A small self-supervised image encoder, trained from scratch: arch resnet_bottleneck.
Rows from block 6 of a small self-supervised image encoder, named by matrix and row number. Rows with one number belong to one channel. Each number is 500 + 25 x the weight over its row's rms, rounded and kept within 0 to 999. All counts start at 0. Numbers have three digits each.
After each channel's rows are labels from the 100 images, of 14848, where the channel reaches its highest value: "patch colour" is the nearest of a few named colours to the mean colour under the peak. Only what is clearly more common there than usual is listed. The data: made-up ball-and-stick molecule models. In brackets: how many of the 100.
# convs1: 3x3 conv (model.blocks.6.convs.1.weight, 96x96x3x3, standardized in use, each kernel summed), inputs 48-95
# convs2: expand pointwise conv (model.blocks.6.convs.2.weight, 384x96x1x1, standardized in use, transposed), outputs 64-127

convs1.50:520501521460486502509490545581507517515485476490496532495456503491480481486516493531519521518506518501490510468521538516492481505516495463540498
convs2.50:499503499487542500497517501501488503575449500497500505503499468541495502499497501512441503501383471487500519511513491494500496490505491485502497521510499534520509513495518508515506500490495499
patch colour: black (81)

convs1.72:500491503472491489517495497540494501518473493501481527513524493492491498519544489527506497541508494490502515466495503496479486504506466487503498
convs2.72:499499503489522562506517493480488521509477488502501499499480474513492500497470502516463511523478493491503561498517497493498495486500474482502492518412509581543531530477500475483479494482493473
patch colour: black (89)

convs1.54:500479492514523487504488477515571514496499500508503512492507487525529492507474524467534508485504502524521487519486510574481464475495512498540540
convs2.54:507493519500499504496498501500469498488498508549480508477500487469503486512499491496517545501531495506504487495494496492505504522493495498495495499524496591515496500497491504497509501500503498
patch colour: pink (46)

convs1.52:505462487514492483474462498529524491461509501507490497488466503530495499488513485531521499491487495516501513477463497491490503466494493475482502
convs2.52:500490495508491476515503486499506471496500491482555538499492508494499491502497498500507479499524492498499510496510484583499497441508504529497499498551506500506498488512495438510576533505498519
patch colour: pink (50)

convs1.20:483520494493420499500554529524500543510458482489494503514480493417490496483468505502502498487497502507575492519530502540541496504529505511494502
convs2.20:499501499504499499500502502501499501491501499501500500500498504505502491500495499501501500504500500497499502500497496501498497499495500501499504496501500500498497490502500501507504502501498500
patch colour: white (54); pink (46)

convs1.56:530458471504526493467498494496506500485497480501502514496493511510518489502477535494543500500507492558571511501507515511504443503518473485523539
convs2.56:509480537498501500480497482498515489474492548554479496493515494495511525517524488496542514501511489515508475488498492500506503497488507473492505499563483586503495500493489507527536503501505500
patch colour: pink (51)

convs1.46:468467490518490489468501500521490476480519497562477499485486499529542509503503521479592508489505511509526525505503508534491496500531517459584500
convs2.46:520455492497466500498493500498540498495533478497540483503487497541532537531484477489512499481543500536524474478489504352514512427488532495482522500490499475468495485502504496529500528500513496
patch colour: pink (49); white (47)

convs1.39:496454546500504504536490505543510530533490511488483476482471505524496511499506483467508503510472523496495478497489475515497494489408482434517481
convs2.39:502491500501496668496512510500495525509508571505503491502521495484498486497487500507461500504509491496500527500528499475501507507500499471498488508473493557527510500499502594510512522495500493
patch colour: black (81)

convs1.4:451473500489499500564479492503529484480501441493504496510451509505516502495502508507453510507487500479506520499496501505550473498491446458538495
convs2.4:499500501503501500504500502499494496496502500499500502497499501591498484500499499499495501500499500498499489504504492591499498430494501505498507499470500501500499501502502500499502516498499515
patch colour: white (70)

convs1.29:508507497482540505500509531527543526426486442500506515475513502479486487513536494541438514503503500493519538511530492508502460518506466440488478
convs2.29:500521486500498442484503496497504485425498474498499488490501489494503497500500493502503425512445541502499479493499530457499502497510499500492501501499497507502500500501520495477509507497499501
patch colour: black (99)

convs1.16:501542511482497490489483470516507544513487517491492514464509482474437470500534477541492476529503490485502477493529507520484482496484497491508491
convs2.16:500488516477516498504515515497504520520527500497474506504507474500490512501490504515467507486501452493503540514509491550501498523523478469506483527499525497536531539482479528525507514485494480
patch colour: black (71)

convs1.2:540482482513506483499514506540523517480494503559503510525494532584529478483473504479592508498488510558546517484511497495492491522518554491561537
convs2.2:518493528493510486504493495500510493486516501499493488500510501486527526531543476492517506493500495532521464482496498393512510525490524491483516498479425499474494497497524490502474516500512523
patch colour: pink (65)

convs1.60:538519502490470479491500497515608485508491490484496499507514508556518502486497535504546500464466501496498504490499593438489502501495505497478476
convs2.60:499500500503500532714501501501485505508498488503500501497464497509500491499502500500500497501500500499498497499500498490499499497500494502499504498504500500499500492501500516477474573499499510
patch colour: white (47); pink (44)

convs1.3:517504486533494497506536494557500497523475497548500511531529542551537474489500502453559513493499513541532525496493491512478522517519513486584522
convs2.3:518511530493507494499492507505489494488500480574500487499504485503534503535523474490531515504495492538519494481494495492515502556486512486481501501475454505489491495499494488493420568499510517
patch colour: pink (57)

convs1.41:482497479526518489534503516519530506469498474504520518482464498470493501464455522420494502471461525504499500514528507533514477484555513505542497
convs2.41:502513498495500474496503500577497497480489496500499503493503492470498486503432497500475483482479500502499500499500560519498497495482506493497484499482469531503498497501491510513533511499499495
patch colour: white (66)

convs1.6:479449485486510490538475519503541483553497506549545518515509520523503514457482561496533499483513500543515491502470500495480466510497521461532480
convs2.6:512507496492500499505494500503494504482569469501473511498493500410519460531504479493493523491589497525519479484498484501513499582485502497484495503408510530502497502508481506495504509496503497
patch colour: pink (42)

convs1.84:545505518449514491511514491474486536527479499522517518494522503511509490483481466472524481518494511527546515476524511558493464501530500485593520
convs2.84:514474504503494494509497503508524504500472503503538494514496500507521515518535483494497525483500498522516488482501503466512512498502504507489509497513474500493499500501517498539486522500507511
patch colour: pink (64)

convs1.38:493497502515483494494428459466478512494466494541535490473484495505489504494490487501556347502509503484496507497502500530509470497503480478526507
convs2.38:500499501502501499505503503507501507494498501499502499498499499540498466500499498502467500502489500494500493504499500505500500510502500499499500498494508479501500499510501515498500500501501515
patch colour: black (78)

convs1.77:481457503573521520538534533509536461469493507489508516473467517510513499518438515506488489518482506506498542535498497476491447504494452483477502
convs2.77:500501499503499500506500478522516501477495500501494496500503512500501493500504499501501488498641514499499478495501528499500501491498506502497503498505503433494492488501519469491511514499499504
patch colour: white (55)

convs1.32:549476473475523497497489518442459521527503521502527508462502479489485521525501497515547498519517510506539510493508482519495484501509497508512496
convs2.32:511501500500486433490497501498569500513507501470501506504520495499517527515572484493509503491496513515514463484495501521509507504493503488488542496541469502487494494503507502537533517500506535
patch colour: pink (48)

convs1.94:567517504516532483504485492489515504504509508488509499530495523501472484495515503520550500470484507435491494484495500497495508486525538545529476
convs2.94:500496499500503500498501503377429499507500499495498509500497499454498484498487501501500488492489499497500491500494509397500499505496494509500495499501481338511500491499497501495490496500499500
patch colour: white (44)

convs1.43:521443489514511500488499503481510485450509480472513493518497512492489519488488514492535513469481494517505542493477498525492450497504477450503479
convs2.43:505501500505498500496500501500492497497508504568495503502495505506505509503492497499501493480514494502500500500502502506499494499503502503498490500505468351497498502499502411522574508500497503
patch colour: white (70)

convs1.87:507462543529498509500477500472478528558498508482504519503530504497474495495507475493525489502463506516505490481472466494499509507518515484509501
convs2.87:499499497505502547536499503493502502502447500495500499500499504482498486499495500501496508489445527498500497502494505513500499531502498525500499500463499503499500496501510499504458502500500500
patch colour: brown (48)

convs1.59:454462510520517493509507461502495501453465496554511509497501481543514486481485507490511511502499506516546525510494530586509475490517466501570547
convs2.59:508479518499513495503498500500484494507513518504472546469493488467504475516494490497542537501502430505507501492497493492507509521500499486496498503581455530502496502497501488491461503501505500
patch colour: pink (53)

convs1.71:440566494468509510502483521433497498524503517495502511507507493501443511501512485499480507510517490555508502508518504543475454489496504522514513
convs2.71:506475530498499597499499497582540507506466493500551501476505519544507514509513494496496410502478511517505490491499501506505503504502516484494499495507476500520499494504490568474497503502506501
patch colour: white (48); pink (43)

convs1.55:512509525503551496553514546446561538500479510519505517526500486498488497496494496491473502504502506496529493464466511449486504484520534503460569
convs2.55:501515503504499512498499490497516495500478488501504476486499517496499505510517498495522459520397538509500495501499502376501499517497513473500511503508487406500501492501482553501579530500497504
patch colour: white (73)

convs1.10:514492488541507502455524488549513518529505509526524491525494462523532507513471493445489504475507505487503493489505473507497489505530538495496469
convs2.10:509533498492510490500499503500478497484520507516493500498500490500504496509534488497515560465468499503505496489502532499505495577491496498489490500509474512492494496499487528497476542493499502
patch colour: pink (50); white (42)

convs1.40:493474505476504479475512485465497468489524501510513483484490518501485493491508509498559511508496519543522532506500497547502490495514548488591520
convs2.40:519447482497501498500489493500558486499500533502508504507490512497529536531553477488489518493482500530524498478498453501516517502494524501486544495504550442491496500502507500529539482504513512
patch colour: pink (58)

convs1.14:509490493493501500503499497513480514494501528492391498526499504500493499487486534517504501500485502504507483487606481509552515504496504526510516
convs2.14:500502496500501507514504498500499515493498472475498500496475495500499483496507499507492506498483506499500506501504497497501501499488501499496501502500502464504502505506499517501402518493498499
patch colour: black (88)

convs1.0:504489509566511526495479527514519482490516517514513510509475516496508538513512472452462498489483513503509487514500487499539464505467490509494524
convs2.0:500495500496491507498502500503506507493527482483499500498499499500498477499483498504512500494499520495501497503505515500500500504494503522497478495505500501497498510507492482499504513502499500
patch colour: black (91)

convs1.47:450507510514530505498549500462520503534443504488512479502480523487502521489472535505512501505523505528510484524484481533471499498438494482552502
convs2.47:503515500501501503523500502499499501486499471497499497489502512498493483491627498499506503502492484493505500499500494502499495512493500498499502484497501256479498482506501554500613520500504527
patch colour: white (71)

convs1.45:515481497515518500501507520505523493500512499497494423504595498516513534502491579484507508492491489517518496519516499504503473489497457458526589
convs2.45:498497500502492492499504511501503483494501500501491499500498478545491466499457499500503499482501498492494501500502482504499489500487499508499490491508506392495501485507501498507555502495495512
patch colour: white (73)

convs1.28:488533519484510505521521509514496505490528498528501504517510517511523494499506545497461530519518502507514509531505502492481470493509483472479459
convs2.28:501505498499491498457501505500493501535501466484505494498491482570511475500496496497480502501487503502502502496498493496505499465494500499493506498363500595502498499503505502502525500495502509
patch colour: white (62)

convs1.91:497517554501497484458498488490492501509500487503495500514481509508575506476501510521370494495547502505494502496504498497500500491509512503528510
convs2.91:500503500505501500500502501499493501507503483410500500500502500581498485499499499501497490500493498498500501502501498500499503477496501500499501499498500472495501495501500502502499499500499503
patch colour: brown (55)

convs1.5:529538490497515483489495513529491511451517475495515501471428508502492508509501494506512511525493457496499510505543529518509477511487470478491537
convs2.5:499497497493563464511515420615499542510472487434502510504497484556496484499497500509479493501494503487502496500498509495499496500507497495499490500507519445531502504495516499508509501489495502
patch colour: black (95)

convs1.79:487528571500468501489498530503517485570505481504500501496498502509500412519496504495511498503500504494500491515502541488500513502555523521513490
convs2.79:500496503511502522456506500502488506500503500499505500492492495633498465497502498504505495503500501496499482499499498503498500499495499506488501490498489500499499496508499497498496504499499507
patch colour: white (71)

convs1.64:465538501537492502516542522516608487512491505468526516502520506509512529503518479535489512503497511493509508518484494496513471499483516515470463
convs2.64:501538498499500543502500503501451495500525475501500498499456499500502465501491500500494502510499503492500499500500507498501504496493493502499478501430500500502497500509498491470372498500501500
patch colour: white (67)

convs1.21:503477434561500496537502490483520497499456480493493487508528498499527547476492502544528512493487509492486510556489459493481511494502530537482503
convs2.21:500504498497493520499504510336488503502509477497500491500468501486499479497491499501501498500494500499499500501501508506500501547500496530500494507501500500498497502498502495494401503501501489
patch colour: white (71)

convs1.78:526526504511519525546508527538512500478526518481490481524468482495500514537485476462435501490493507490499495527530508484510493513560470508494494
convs2.78:501506500498505496502500517500444506500499499481491588500484496503494482497463500500502481476500498492500501499497533523500498511489498506497497497491498504496498502503500508495514496497500499
patch colour: brown (48)

convs1.49:432523535507514493529510504504511498504513503518552503531537490527556533488511495460512505500502502443473527483512456505500503498489533507504482
convs2.49:499522467500490368497502472498451497510499489493526501461466509489500495504502499498496500517504518505500481497497512474500496401496501500496492501521563389500500486505488487472528500501500519
patch colour: white (67)

convs1.35:520514511503521495537489496535485507504517507512510500459503529513538505509500537504561530496507492550527481514470494555483511534491489475547502
convs2.35:517465500496497481478491500500548497498507503504559437545529499591530550525514480491506495497500511541521476482497490511516513455491528473486531499523514497465497503506505488569515512502511502
patch colour: pink (57)

convs1.73:494498485520502498480502494494549501498510490525521508497488511535511495466453557456582497485483511549528489513481502534490468490469572464549525
convs2.73:518471512500500501505492500545501499492499521507479541493543510534530549531557478489514499505501508534520467480494492522515509494485511490485544493547451574494495491501459498529541397505513519
patch colour: pink (55)

convs1.23:522482512511562501503496523507468506471518532494504528490494507489489538529538536490538520479510524518544514520506511543530508511511486451526499
convs2.23:513457500497477500489492487499534498493497524471572491528546500524525548522514484492502470490506500530516473480494486500512506452493529463488535500515513455486496495502515503542529480501509501
patch colour: pink (53)

convs1.36:507459524469504525488485493490502530509512482528503508489474513486495519484516487472496493540508498511515479484500490497484452488450463434492511
convs2.36:500496500478550490504511497505496526513490520449491485495468478441493485500444505511465496489501489488503501511515487509501480463524475515506471515436484498518527529489511569495488503484493482
patch colour: brown (41)

convs1.44:529474510544515506513502514496546504481499486503528490518499496527544536506503503467526499472494520503504506612495494499507462460507509499504506
convs2.44:500500483500494490501502502501501477477503498502476498496485493515499492500503499500503495489495499491500483498497500525499499502500500507501500504497532191495495503511500509500572532502503503
patch colour: pink (49)

convs1.17:504475519495535499450483506487500506467525478482489487488505491531464503476479512512406492439507506516493502485472494531484494491469525499495505
convs2.17:501487499500499640464504481502507511489535498500500490500487516498506508502495497495495456497503500500501502502503495253502499506498500503497505499494500452491503499494494483497519503500498496
patch colour: white (56); pink (43)

convs1.27:502484500499459499492532497508545493519487505508480510509525503528499452516521529564485498528499504511499564463559498493477545496568509501504502
convs2.27:498496486502498498506516501499546522489493485509499542506494491497502512498498502512500493522500499502502527487498522536498500494476500482498521498525500501502495504490500481504469500484496491
patch colour: black (98)

convs1.48:454544504488481502478475493565571477472531490511537504485502518523530518504532496451546527499526500503526510482514517504507499494447483497498485
convs2.48:499500499501471435473506502499487482500502499505531493500491505545502485502499499501508494489482533491499490500500495501500499503496507511497500495526544318502499486509503501497531498500499501
patch colour: white (70)

convs1.9:526505478492545510539494480494532550490517523485489493544445507477492513488427497470474514468494511510523489484512503492505449564479474490517483
convs2.9:501499500499481498501498491500503500487500499499504518499496499501499493502490498499521493505518501492500499491506527500500499497487499506498502495543499489506499506506497462500551504500499511
patch colour: pink (55); white (42)

convs1.90:485433500492525512467502506416510526506498539492514551491517500480492522500509478491472503507507509499509485498475511498502495504498477520487476
convs2.90:500484497487497535506506524517496541511446539576498499504501473462496521498488500508477522458509445502501540499514495515500492595512482520507501511504517496537535514489481562500526512494496481
patch colour: brown (41)

convs1.37:530469493500466502553512528516513516466458463460465507559478464532484502497453473459528511481490500533502504470511500485501460498453433485509515
convs2.37:500494500502499500433500520465495501501493490501502568497476497486495471498433500501500480477500670494500498501500499541498499498497500515500502500524506504513501503501502499469530515501500498
patch colour: pink (45); white (45)

convs1.69:548483490485515501480513544453530503507531519516503523467474515504496508503504534500532496497500503559522488509500515508491451505505540486529487
convs2.69:510481501495495496467495484552569499498460510472545509510540499547513531516568489495502487501486508522512474488498487481508509564494518470493534499519527510479498500504510516558551452502508505
patch colour: pink (48); white (42)